{
  "gain_aug_db": 10,
  "input": "log_mel",
  "norm": "layernorm",
  "subsampling": 2,
  "layers": 14,
  "init": "xavier_uniform",
  "residual_init": "none",
  "beta2": 0.95,
  "shampoo_beta": 0.95,
  "max_precond_dim": 1024,
  "one_sided": false,
  "adamw_lr_other_params": 0.00092,
  "final_lr_fraction": 0.1,
  "weight_decay": 0.4
}
Rows from block 6 of a small sound classifier, named by matrix and row number. Rows with one number belong to one neuron. Each number is 500 + 40 x the weight over its row's rms, rounded and kept within 0 to 999. All counts start at 0. Numbers have three digits each.
After each neuron's rows are labels from the 100 clips, of 14976, where the neuron reaches its highest value: "peak on" is the class under the peak. Only what is clearly more common there than usual is listed. The data: songs of 200 made-up bird species, synthesised, often over outdoor noise.
# fc1: second MLP up (model.blocks.6.mlp.fc1.weight, 960x160), inputs 0-79
# fc2: second MLP down (model.blocks.6.mlp.fc2.weight, 160x960, transposed), outputs 0-79

fc1.427:521480542480525406400469444464456511493484458550474440459477495527522513565446539464559505461517521423514470480554556475470515542488509505513579460494567503527524534509510534514430594510463458495481476553439555476507506481454541486519541478
fc2.427:444526429586381549500499494444434502505454513583515521495452442429505550517503496473494528442485511465543455467455484481481481516490559551520501466534551462480532512493547604505508512467438540475469521465444521573487524571496485515482434515
peak on: steady whistle

fc1.404:606456456531540462522423545555509546560450482525544547501537485538495504543536539509557482438461473471569388490470500454476507512440481549507560476514444499558452509517584468529506491504488444518568514445512501529505427538539543456511471483
fc2.404:530550562506433488448525515503523498552567576483469516552439526500566521517454419430425578452499484555504519534510545493522505523500523514454524479462518456517490509483519467476567477558540574481511499466516395530500485531537540460476478464
peak on: upsweep; buzz

fc1.509:553478549584494442451425414511514545517447562496508494503522467501509510505423528512508489501521537505534485456505426493515522438533559527440507526601541499498521464433537529496465582516502556506572436473486467415516470516499549565418534492
fc2.509:517513442494490527526492483422511546460551436589458531527451439448494505490495485495470519481462449460478463514439491519487493508546438506510533471531517530480498562562487543444525510465506458531465562569435489498493455526538566474482438500
peak on: steady whistle

fc1.85:530487432443460524472575565482438518481530429493484542593479544473508482462537523560487520517460595553512429558479512532505478523493475518445485539543460524571467489506528552524496501481470490466507580501450525523489499476466517518516513446
fc2.85:462492487491476484544488527455524560532470481510526505526506549522431484547558579509550491469474573500474491479522558522527481444486550551482545460436521525515532446453506458476465561517519562536566551464552465511425523571435418496576453521
peak on: downsweep

fc1.277:519604523489483522507510428436515457468538528526551492450525536458500541489497544547473489491424483529490516481523467475571494554444462462542465512496574482567482459489447509480435507530448507500451487529496427493494545489481522489552520508
fc2.277:494483416539481438480512545546484451606466489535487512496497494494504478484533477423492417499487492496569469503443484502447435490598533532525496507462456497511510523470563539448525575494472527507519429550502535439500477484585540507482454532
peak on: no call

fc1.747:501490521449477475482460476516501507459522449457452545551512524552539438501490605530479433547541549534465432532466495577465479488504523651467514549508550428497444495504492505492467475461477585557463484458529507541458512511530484535469494503
fc2.747:539540542483560487528559464466435416434524596453517432476518542495482534492548466507449525517538530411450472491522503497519535469488560496451494475552494478516476478508462434462518499478446508483491481474446563517518543447537552496500483486
peak on: no call

fc1.688:563572494458547448435474522521494536475489536559544496464382483471551502473479527463537520549429576435445605535546507491468488492495436532510448497550513448523522498469480583470502485502520469491498505527476448527498520520533535518428514465
fc2.688:550475549507504455511499547501494513511491507531462523525474449482456560522526491493529530582515565533457431473425457446570491534461573474495574539546523588508560482493528517519528478484534448490517459540495480442551468561477544469487471441
peak on: dip; downsweep

fc1.69:475486494487559538450477536432487534497501491581467460579521461556518516446569470432505519462486471477424486514496519492553563495474537558461453536468474538517515516477559521436487498540467467551481482511479566540523525493556549482502543460
fc2.69:567508468453523428552524540549513437562511524521509478524507543503470492516518454495447516506438572458445578530537540485518557561496441529519534482518478430475535486504483434519456507561492437565534471424471553485449451504534505571454463521
peak on: buzz; upsweep

fc1.400:517471511534542503536458552524564463508438493455515521505506474547549522543512551531522493531502466433563395472523513397492476569506566552505525555460512464588555503452509532492490495456538466537492454560447509533418451395528524488505548542
fc2.400:450518501445494496535436471467511500440490536514508481496567446509481515443463536551571503621457469440448503478474468534513452576437493540484471485498510478508512436460592453502396468586548481469491526449498439479486549431357496532492523526
peak on: harsh note; steady whistle

fc1.161:464506456508517506538477514477515532461491471518543487574520538509497576593503487472443478509515510461486449441521457546450484485570547453492488534473493528563478505470495459579472524507558524479526435548525525589519472495546457517487509520
fc2.161:480502529484579483477535451503443486540500570501533527447510604493521550516498502470460400416478438514512454463460494534460474525423504488506499475510556526531472562516430481483494508432472442540511511450450489502489564498446485493438505433
peak on: steady whistle; harsh note

fc1.312:441522477523561523473522486510447540536486521407531495586481423530449491549451490534433499565496535558510393504506510455499548482474503485476483451482530508564448484497449481539426465568523475509547475475579444505439493471505607472462518516
fc2.312:446520424457482514508420520503508467485444516460529538446558513514485506480420442543451509508523529483417436490483558463473498545485473452520491495549492522536508494630509484567582534485534501494506521465435539494527541512581538441555522516
peak on: arch

fc1.392:537503401453516531477516433516502500526480536494498522427527450536463527523441429440540558562455553479478545529497469488502540453465531453406553455484449489515508516465454440458477524531571472494518536487494454531487500536515540419449553463
fc2.392:454470526482440482516489526439554504464496445519490503517514501539518406523445536529478553408547463550513408534486505496501529529488439461538511429499474566471439422521520547481512569437493496514499561525477431535481480489513569475520402525
peak on: click

fc1.566:525501440484534478423466549539399485400488425518488528538500612455472557533560468523456516515487504520453452412496489469526457548486467519489498518469493479555522528500506520444515506507491535507496479572515538565459490474574421567550501482
fc2.566:554482447533556526458409547500508494522471491440477487419482494482586519525510489462493516515502495531436497519486590561456509373468513549501476497517532428460502550485499483427467567553470479460478516448499418518530551475507510454507573487
peak on: steady whistle

fc1.417:500528541475492507521388424528448512601506462551455452500444482524553483578500498500446543550500546495508571515510465446535523434541438413524573510535571495476414480465470456470492540525540494532478464520523540519501489539520558578472476465
fc2.417:493513545527523507555562527447508517463469555495499511450599530510514508454382498537557448513462495498495553445559550514441484501499476490458421492537480552497531522550509508532529463505553482469464453467471477534480457465533469473557460522
peak on: dip

fc1.751:570445594479549507480431511543466523547497522479561426457494467396495496505455457449517521525499523472498455481548504509478433520465537519478482511513464517486486446488479507456480554552483542468480495485442599512495534499409517528480534417
fc2.751:440483466462526543558602483468517501453471501544523507524485481534480521460523447545460489486528507563526507476501507565465573478452505480504486427476480491459555523525560532407482445509419444541481543536417427449515533479451473513480461520
peak on: downsweep

fc1.639:557510472474457488489561552478486491464550474489496536510562481530557441532477537482469518520461544502540552465537529474493492481515433504553459432534492483461437526504555523544451501518437513485459465455465515535572476503453580416525477482
fc2.639:463509531478533510502516504531534516481478440460433514545468456415502477592516477520525526530548461549435549572448548518510463479486508502497428560592515486460503488516420461474493516485540452487495568469463574521549451474576493466511525531
peak on: arch

fc1.423:550559467428493523518497539467523487449489494531483492562481539516422416446527509500630472472492598505560418545507491468515504468504486481483409496549456455481499535481519578488524490541473482418526492462540508547483445527563542571493493469
fc2.423:488517576539507551395437500506486513483503555483536508523419499454478551515523485538498580514510460420457532447491514508525482494481530529523483489483504532484472524439521480520525520528485521529504548478419506501508515443429432474538389460
peak on: downsweep

fc1.563:486566417481488439483556488511512498600502467467470555497503467546499475422521545489463522501550436462505452473497458463494488443526501548538608447493504499547560500513446424457414499500526482493540517523484465561513493477410494477440512470
fc2.563:482511564438497511448522554562490457528468530531464564438507524505484529432438519472525462573433490449489524465520500510500522552525494523585504441466560479433445518502529440459529485476550463496448534531463539529483524612469583563482552493
peak on: dip

fc1.381:523477560435542450516520485537500546527508551513442497521474493507515500595459503546514472500493524483536466472458499470527463499449448512498521561447530512438487491495545524454467434490501460442540556551511500541491542545474538516450518478
fc2.381:532518491514510492457433508497532475487517451520586505397535470471480519527458563465490560497517512531465507472526467505456538487510556456496503486560438495557478491557514460607487604480470500575620426441442499487478434479480498533504469472
peak on: buzz

fc1.200:456544434505476515505494549552601505481501507463490614413563555525396491494521494497459476513542508399516482462489451467472469488466493498439541461588507519534448444527506452568505533526480525558560515493510437483464497491505502590498484513
fc2.200:499546520472501517425516490513449500467489521499567456461528444479506445535559473497480480523530445523519486524455534513517495496510514516499528546488506488493517472509505457452545559482453412463486509499437560481502408559564618465493466431
peak on: click; arch

fc1.636:504564506502533495494481471577488520481486401532463471513545502494505461473494541514499516489540469482454496427477480417492493553510584550552516524481537506523498508488509531460520465495490537473437458527553457599425488458421419446491522570
fc2.636:428521500515467511533547551528500549492539491450522545505510473499487537546541567491456449462588505434562527473519537483554515536514556469520475442479505416469498474481477500516542539477435548498546500563535472500505565517498519469519551475
peak on: downsweep; harsh note

fc1.503:499501474456535469436573500502426395431476489445526481572523496471470491536399529522422491473429507569498514506533542507526529586453555528470472559487511471493455503441467516487436458461495493526475553508516515502595485462454499489471539459
fc2.503:526487465446448489502518524492509500580514466445525478495443519562521529544492480492454510481576484446478460485436447512437509457455477408506563497458499440611448432516483486483545417503491530560481460462480543566440487499526507480517460540
peak on: no call

fc1.734:499517557525561432496474545473508495431491469513482565494444456467567479527436541511481538523549485436513518510547507507492503540536514480471494484515501514492513542441525536447477535531436532515431489443493535500551519465573576551533455418
fc2.734:408482488472527444445505461520576496520496419510437456485379448424524489454497540463404471511443504491486482511541494471439505515453490490471457498518523497566536521489471561524532563565493520498551439447472488440431466518514453551536548471
peak on: click

fc1.764:516516520581483398428498508577495549504510461488515508514544505462563467495563505464434587489559544483550498518521462473489520540484427498493546444531438468479541500470521489514569479429481526495507526429520557537529555435514583479534554475
fc2.764:556500496508582459485519472419573453546551439497497533522507490539506533483504473432434471554449481526495426491521517522517598481537506491509479509582425488511448509578502467472468447434543519458473477481508520510497480558534487478498513520
peak on: no call

fc1.296:479558536466507421505522486528448516568523441499523541564466417546557533459451525541556550494563473489444438546549504537519433580479484488446497481581502517521526516520430550507473537482562551491452447450527455541498494488519536490579527424
fc2.296:421478542548532428483515591464456532487547424530498462454464497513544497483540492536530510490495462474481510513511469494505549477498436518512513556507491461504460505448505487492547486515461534508514485477504457494516451477535528478491581504
peak on: downsweep

fc1.544:542515467508510497427514552459549478445506532527463476417586500493466509461552456509464539488539490501536577516527486512539493514467477463527524498462480532554476451463502545485459534514589566489469443533482459529570556505439591480501475499
fc2.544:443511483476532504576465541516473454524461510473495485471477472509465499518479489433458473509490534595548502425435549536471458482504524490494501550519554447547501579465518485576465479455442399448510563497472544548456479435530477564488504461
peak on: harsh note

fc1.697:500497501432500513493447557504561534528521417559565491534548501542464607459601467471391472452508559465469492438506543492510480543572470493490545497474537432484463500539505565460518449507447489542440561531509519450485565492478481476461518498
fc2.697:512468484512527531528496490500446475473533435536478469595549561527493551473468486529528451499495526507483526587507509500552461476523509457508553488524566463481495470466490417491541476517590528423492475493573415490535474494573506467497460455
peak on: dip

fc1.675:526492482513473494487550468508513528413550562529529432551544517521565487501492496556490508514408490498446536475485578494452548530519487591503522464558562533568518535492440533513482550432418483480530438438516467479487430522474485453528508469
fc2.675:473513472479462516504503524554486511561482506572527498479496489566492491548485456509504484542536488488466476477435467472530545475457495534500528509432506511545519460483505454588557449485404553534575449563564487444494453507517473547535477475
peak on: no call

fc1.213:554483483450530487410503532468527541472495509511566479553511373493469498517509517512434509425536453498445445452510525518538502502466487562454535462504541470476572477472550465472445529481520485472502443556542575515521464468463491461499556523
fc2.213:541473465476493527521478502480449518494489451492462461359485451559485483500535501517479519480523548463486511464521463496515542474497489465624471422494434456459480497513591519429490526606525507513465503524460490451540475509511512611538512441
peak on: upsweep

fc1.219:565573402506446522541566598493501548557548543498504467392454424565430517587462499534556479548548543508470497489485525527501480469467509537571493517506486566499486483529472457479455572478483500551510495450514422526463499504551516542469561508
fc2.219:525511469490512471482528531486589515493508471440547525497537439498524454487490549511501512515509503543550551450439528518499535512529462519498559460481449455468496429548524509493502436492639541444528565555455472540530492560495467463497494461
peak on: buzz; steady whistle

fc1.122:496523430523487488436460532485426481480516579535498464485518475552470591524519469495449490510438489525504514491447456419427518521400512494444578511482510529519480532513440556532522462466589589472477500458491502521553528522536489488540503510
fc2.122:476401528538519453536519514448461483515550558468539447517556492533527458469541508492510510601444427536503486546416497529453495490523562516486491456505468487549520478485458514508534489511482515462537431479489522512532469453468501512576509478
peak on: no call

fc1.56:477564508529561516519499495569412430515543444562526518500542583480526565507496432436569470481494536575457487459538527516510483548538525489515457473514459563488465598433520541416491481601454472493490526479539497552496503445541493505546484488
fc2.56:443539616511392491516502438487492575515487565511453457453472505572533487503463532525508545492544527423527568508457527448569496487424501465425416471491548450548511495520561444460552546529518591593511499530476460471528509503539479486562477488
peak on: upsweep

fc1.361:509493418489495514538461464510556488497520443527487476509517444500487507586504537509541460521447484546547450546487550545467504408496479577557536461550533489533517512490500535531511451527477504501583512454465451481414502572506509512462489522
fc2.361:517506583548470487488492533503465460527466459517513523465424509466499539506483518513492547483478396459497494569519453505500599534500465429514493477441497507551465447471514413517504558476578469558535512532503453497513519543514538518494522535
peak on: buzz; steady whistle

fc1.479:507529562495506438491499507511455457546560453501452517517515500508501443513542565505498502518411486484483490472491470461547409494456574526500521523523435543562475450526575496489453554519496514545569522561447530545520448526538466494529475433
fc2.479:504460498543497509545540545519439482495446541482516476445459452551546551496495449481445526525525525506463569556500459513456484493561453517481465512487583518564469498560486481488566496466487503386497507516508460535420486460536535557464547444
peak on: steady whistle

fc1.525:501507523428570497470446582480428475452561479489491453545522519528552516506434479477505481520461459508524448507483480563491486576483500548497510527456544471542525541508461488447475468480479519461485534559481507552473498483524462517567502423
fc2.525:484443481421552505476441445508506489478518487600541483506471591529491488468455525456520410504534501500485488474481451482517519588511451491492552478440478458534473491433486485546485455491527515551465427504506460425533543491476495517496515555
peak on: steady whistle

fc1.353:475578479503518492485500515515542509534504461460517487495457459537515531460518449502527475561501566463456534514533490486450520504502497565510523493438495518499453458529451516517532598400407477503548583475451522548454470533519528479495533498
fc2.353:445511489486546457502437545530474526406519492489497417490512492508520521496525528468465499504504488548459485518455491515524500425464487418499519452530577532604542437504539501482512491479552437512471465392564449465523450514449452490419540460
peak on: click

fc1.643:522463449514413438449494440482481517490505448483511484559512484560475468531519571547436529510480479491536495493511564528411534490456550465550562495482496554445517496571483496525483571531575482517488563459504541598530518520439480458533491494
fc2.643:574459506531439564475502403530558471473475470550515519500532487484503486376528431518482438432386489513460574498467483553421486470468514503521410509518475465476553483534534482510466475503440554484496513470476474512462529473458461511556531496
peak on: steady whistle; buzz

fc1.178:526542495451454439552467443476565506506481496471514460497483517435480585471519473456432466537483532427483489498516508503495479494502415530483545486499520543547516479511559527511534467538498442445499533521460461583517541541557443489444522486
fc2.178:480524566506517525487452432558530508496510452522487499498549438441468519413568492527588501429540503486556522501466496535506537441504520458428557550497548570500526505533502498511546506439503475480466466479516508470533559558508542528454490462
peak on: buzz

fc1.600:441574430495463529498548523563446472448503501512525454515498513551530502506548496475399523468525451524535511461471441441528556511422558465549549461465447511460517504447405529536479519493488503481558483455604489516515464547510549513522478574
fc2.600:455456498541520463532553458458498485503516497466505455479630443505481517472513445479469498482591496524502503565529466591397489557506581555457467520553461471520476494530517509528554524441510517446489496487452498416523496453548489533514480500
peak on: arch

fc1.647:529542507492517487519520422493545463421435489499457432495525536529555486536529452518556502544448561525557513464495431522397535530542513502458515570519472432507520477526483441480395516509461503499555438511474538537535465452540519469470503430
fc2.647:541401483486494582543444556477457524495513501475578509515542503442484464453515514547518472526508564561513527469517529549504513495528482522511493441533454602511539507512395521481474484452504458517463516523489474446430527567525428533480458587
peak on: warble

fc1.66:557498490533575456481456557465446476427522474502524561477431547459539581573478488483460479519573502451425513470529502416560524471442454572477467509472487586561468490534530474463481520461554563421529480464450506498434480456480502455510515460
fc2.66:440533557492508487523463456561592535526526463555597463594519463513458467499545480526523485481467512451525513481521542525484463519503516516479473476474482483511505509489497429532506514489528489444525528482522460431473446534463508504440508485
peak on: dip; harsh note

fc1.634:501556485461539459462484566551460535485524505494517550528465535478541459497473400538523465447496464481499489453521484487515511544447457463528556452497508461540478506437530499509498499538457509520521452519521514479508440432488521512529517522
fc2.634:544453494532522507559451489510505489530486512558511497458491444506490509517442552529463550509612491512486508548543506578516463532479542534503474473487457534540497459569527488515530470436541461466508492532481541525487493580514460493540514554
peak on: no call

fc1.206:516537503447544515522460463528546451444578404449488555418469393515521483472490526472431494547496492525490528488477545522512482452500494485493589504454575506462496394509573497460471545512510498512502558524471441443488456568477436518535428435
fc2.206:438526444532528492470502524483447510504487503440502422548507565494394502499489515541597395433494529470485518521439470493431502533453532509526494443452505464505464520492463504439528432543533454508639484422551512548550460466560471454514467437
peak on: steady whistle

fc1.238:542516534489486530507487510517562480577514424575532499429569524484479445440533551496544558562528436519497506508454488465514494529485507524512460536489546503457557529508521428488564514457486537429554485466510526511499426547452524524523550511
fc2.238:505448445477522451450510518513437544490445533466453468502507487474547511507517510426519490379479501486497486459529544494512567520492408472437572466468478498541493457493475520409517548605482490481534509539492505482524505575458527537484477511
peak on: buzz

fc1.165:465459536505462496525511540547392557473576565526619404487497538495495494510520497502555476494494524593562468511482464461483551535447530520560464447553539539535512445507563498491510540493531465576552543498518541514507455523510480467497478540
fc2.165:592544529435534502559509415474549518439475496444452550496537475552536499501457443588482484500529478529524575548567502561483487511515491481511476532540463558493475568478511469422495412473531555468454486468472546548537539499554431532519477529
peak on: upsweep; arch

fc1.686:513546486430439474454435444504483508516512449470533446469441522484452492491456499585513480496572528534448499483446495403481486493553496527484514499559488418496524470483483526491490533560494460465465520480460521497581439531571573451452493536
fc2.686:495488470585506517464586501513467425481479482507404596524462553536477482469537507498548521508451473507512516494530498489518495487454439405518467484508529470544502505479524510511503447504531478544470478458538428522468490568537483557460489417
peak on: downsweep; harsh note

fc1.324:478529504529496484450440503466502466498512522466534540482525498527561556459580496514495435490495569452502516465534504592484484437491515483549572491524524418484518551505440519544508525528512461466478555532438500619498406470575556516461549500
fc2.324:605523505483498528476518501586501570414458545510477498532475512466510465537514492575472460413481434491496472517473506439533537550491588444482495435461488468576509447417518506551400470416466503472567501534534469487550436537483523466453483432
peak on: click

fc1.10:506491472522501488496534478507514493520517511420506472547463452539502432533469542445473464490444559488535550496592491506517523497499479472502514464483534529571549506511589478491459510521515480489559527502506416423534473422489474539466486409
fc2.10:484520501476478439532526509440380546511568470573516552507519487474535516517565472469457470553541557475461503510446587482618473512492496481535441529525472486475453523454479535467460523478552534543491434527499531541486504472544450491531511547
peak on: dip

fc1.378:473524482498489550520507452480458534438498501441478436525591485501550562521491455490481525452511449576534475480537510542478506411450549478542514509488522509587564474451475466481502499490548546474516539564513495514478471511509446481462455457
fc2.378:433509528492474491553433481458475412471572488505426507475459491450510484492503484527466502522563574419504580463503509536477515514473512473550459520528496472494462501478539456515433480386459471522537460531553500519552429485491398548493477490
peak on: click; upsweep

fc1.359:534532446514457511457517504475536515484551468534450519516480485539492422461482600456553519491572531467520417509573534463479486488525532486505411476463523471490512450548505523451515523520529496523539487515492400539457514455529524599508497496
fc2.359:510417558470544441512466515503512476464461501496566537544543508432508517544457527516477467483496520507558507463457553525543445625512511515555510531519520455565542515461478518536444473523570516516520505442449425450491493522476572495505507488
peak on: buzz; dip

fc1.71:520542506622521533393508539455509455519457547519541496546475507488509568531523470398493465482504473510445449478420576516475441517481506553536474465539521481564462504449521459551446476525493500515489525497463583464477528521533503495489455515
fc2.71:491535537460458478543451486572539467466470454520500523559543506558545483546510521521517520507438516533559514429442496408548535496561480478478480520408489427502511473508425490518481550424485513410509431495468494548551419516485485541478504532
peak on: upsweep

fc1.130:500543523550524521471555544499527453512555543463477509500531519537457504476469508468501547539552491562571523559547451502474493474564501573469440497457546545525481519480511452503472492531508456470542531556500520499553454517587456476489486431
fc2.130:539526543489526472483516431475487529477519428546474478555492452512499436535482487546473455417479508514447517513461519564503535518509552469470501461458483497482489507534482506504493575471468547580553455478448454517538479508476523518519497469
peak on: arch

fc1.728:551538482472517533534513474533449557495438485577413431494479497520503486561563509469559581539534470544521533511435551495515523501522498471534551462470488554528478491416464488505516476492491543560482528553438553525503496576540545539496541453
fc2.728:494481558499465499499485448494527566497457502446560468530540519527575506453476488512488531531522469552539500484472553479560488550483465502436551577479515528516465436542556549518470454558541477478563477500524501557542465510453422549601529474
peak on: buzz

fc1.297:495465504500436513517477460509568487499505480499550432492585481479479467446507484482479524451531565470500531501541487475529553530471500515450497522490510437417504497506489531504515432498501586481537510499451496584531514479523496485417522510
fc2.297:507444554541523520489551505560470413454579492451445518513551530588481548535478524437427502494416571495544511515493473535495502451558492530517498521584474454444476531557495572476507498441523511494474548519506525559515481522476522510484551490
peak on: no call

fc1.208:480557407537550481490488479505517410487402382432548537526548546547532500468420476525494555499584503473481469500470463485447525536522536539495507432470483532529509541442419448479432487518485508517469455543529489521476501535494481477507468486
fc2.208:520495481530525497477514512450506589530540553548539396471475502487491531465519550517482488587452452535531491455537428425490510506466473489504489497508505427456563560468492476501520576457516503513501524497470493493541501491477520487491519505
peak on: warble; downsweep

fc1.504:456563503495489559496432464486548548476507489561491492519521531528489512460528498490505511533465514493499564532465518503509536475506496525389478545492521548619483469480561491470459470546476513515517459484467525588510486522484544501473536490
fc2.504:503467539585525511512542491529496435506454594504504537525509522497517499451435536550550506514528469493517506482455465414526589494499461529487564588514550450497455512513494492464592490530494441454467515521531593456487508504466495489489479561
peak on: steady whistle

fc1.316:484542469496534490575475515439488519468548477498519482543486555499455486483527482515547502494521553550539483464554541486505448472498520392519556530499494470501494453478531533441567534512481500497507464525427504547583448623498492493521521485
fc2.316:491497490480461464490485492512498527546443474583479518544487463511569511484475448532484495527436483512538566505488438539514526576468485524473486510459454525457449480460503537495499434533484496503519460525522521393461541508556520498584560497
peak on: dip

fc1.34:487524530552472492526493475499528522491471466518508508542514492486422531502505483449506533494497419468454449466489538431480528523547470554469589492496531530456507482504513471523557509537532509514493483431446442585613522499489518462457538479
fc2.34:469498515492512573482483449535543482554516423460483528549554432508529508491537477477505459471500527555581472577460520473502529399490453451449502503571471445504515465516528492520513445513490521501476513526499499540492540421453507511504444537
peak on: steady whistle

fc1.209:491569479531485452547472450583500480587499486479498476557508493550504451494446612500541560433448511500454481543493578487524508561561454452526440495569476443576531507449508615449482481514446497502503490545498563484529460537506548479417444499
fc2.209:540492527494461426515507500547597501488441477544457486490420488496525539434514533503528496562560493495470548514474460494538529408513588476492504468421477571506475524483547508471527482511496480468524514503462509483431497575544409537579512515
peak on: no call

fc1.723:498479538523547553449507511619467497470496555544451508500453552488474459479461527471514500459508542514473454447522415538495465479551563526512479436537509465466432603521466548530445542525444562498521484491449488494451511498449522502453559458
fc2.723:570527345486482531562531490490507510547564414496528487507568529444443520498514527467502566440529499496572469483543517458490481519489519512542464479438587490492475516518403448492454552536524488488505515470492509536539467517524458497486336483
peak on: dip; buzz

fc1.614:520492472487535517476466517530543472493469506545541492435485486491450519528533501476578477460541583516540505468518563515487523540519493492501543455469522506462484474513436450502488453487578554483458526488455513491524531595419509492534499448
fc2.614:453506464548473479507547528594516527522442434445526544524572495514519552464518513507502499571483493515457465504417492479452568452468549485502493463496465468494532490507505508496444499525485483469486486540425515476434456476578493544426464478
peak on: buzz; steady whistle

fc1.505:500511528458516504473476440475512528520504474478538512479561546465508511565523512466485450517533520529513518549497520523474424499437498450532525509446486522512401502629485477493511525518533476385541464590530457473524475451458552451510475536
fc2.505:577545498512492548610537593519475486534518587503538434531502523520549521524494486489540486510486548502508544495529574539587508510529469497478557462535529515514523513454521565523544503499495568535538500500524471507416494513562535504427495411
peak on: no call

fc1.334:571488490489474504466511461485563528538523475441472502501561469480476541489517547486483447556482450532549517532460506524489421489491486500494587491426438511558482514454510525504493492523495472469559523516551445464528464554497494469470542501
fc2.334:411576560499508544560497467531481536404485450482558494609563538490486495488516502483502497459541424454525500498531477544574488542516527527459522529487545539435489480565525436426546501457522499579505547509495426470497460484483566468536450454
peak on: steady whistle

fc1.86:566510477495542493507485410515481529510498508568440446473584510480503493414539496492532505512515493481477462534554477491515509552557521520615484496511453512526457425488522484479504503524528592513471527482503431457435512453471547413453468552
fc2.86:510555423536500469495445446536476562482507564521498506515529486522604574558514480465441546510506514507425540416479491479475472547528607499444587465454495536511493508531466533509520490499462507484484503512508461464475538470490510438486520490
peak on: downsweep

fc1.143:520523492499476460487482555463486530539508480550492535460523603586523480471537487432494474546525535486540525468479480519478527579446485486517423506555489558568505484460493503484430493504578503508515437502509417550541488491545586540486544523
fc2.143:550532453451473498525534460488510457541502424528488479521498541509474533559491576515458515487503523501476537467577494578499462532529483514440488491480556538477487503464532502568477512507566578505475525487473512459499582542525440517444516535
peak on: buzz; upsweep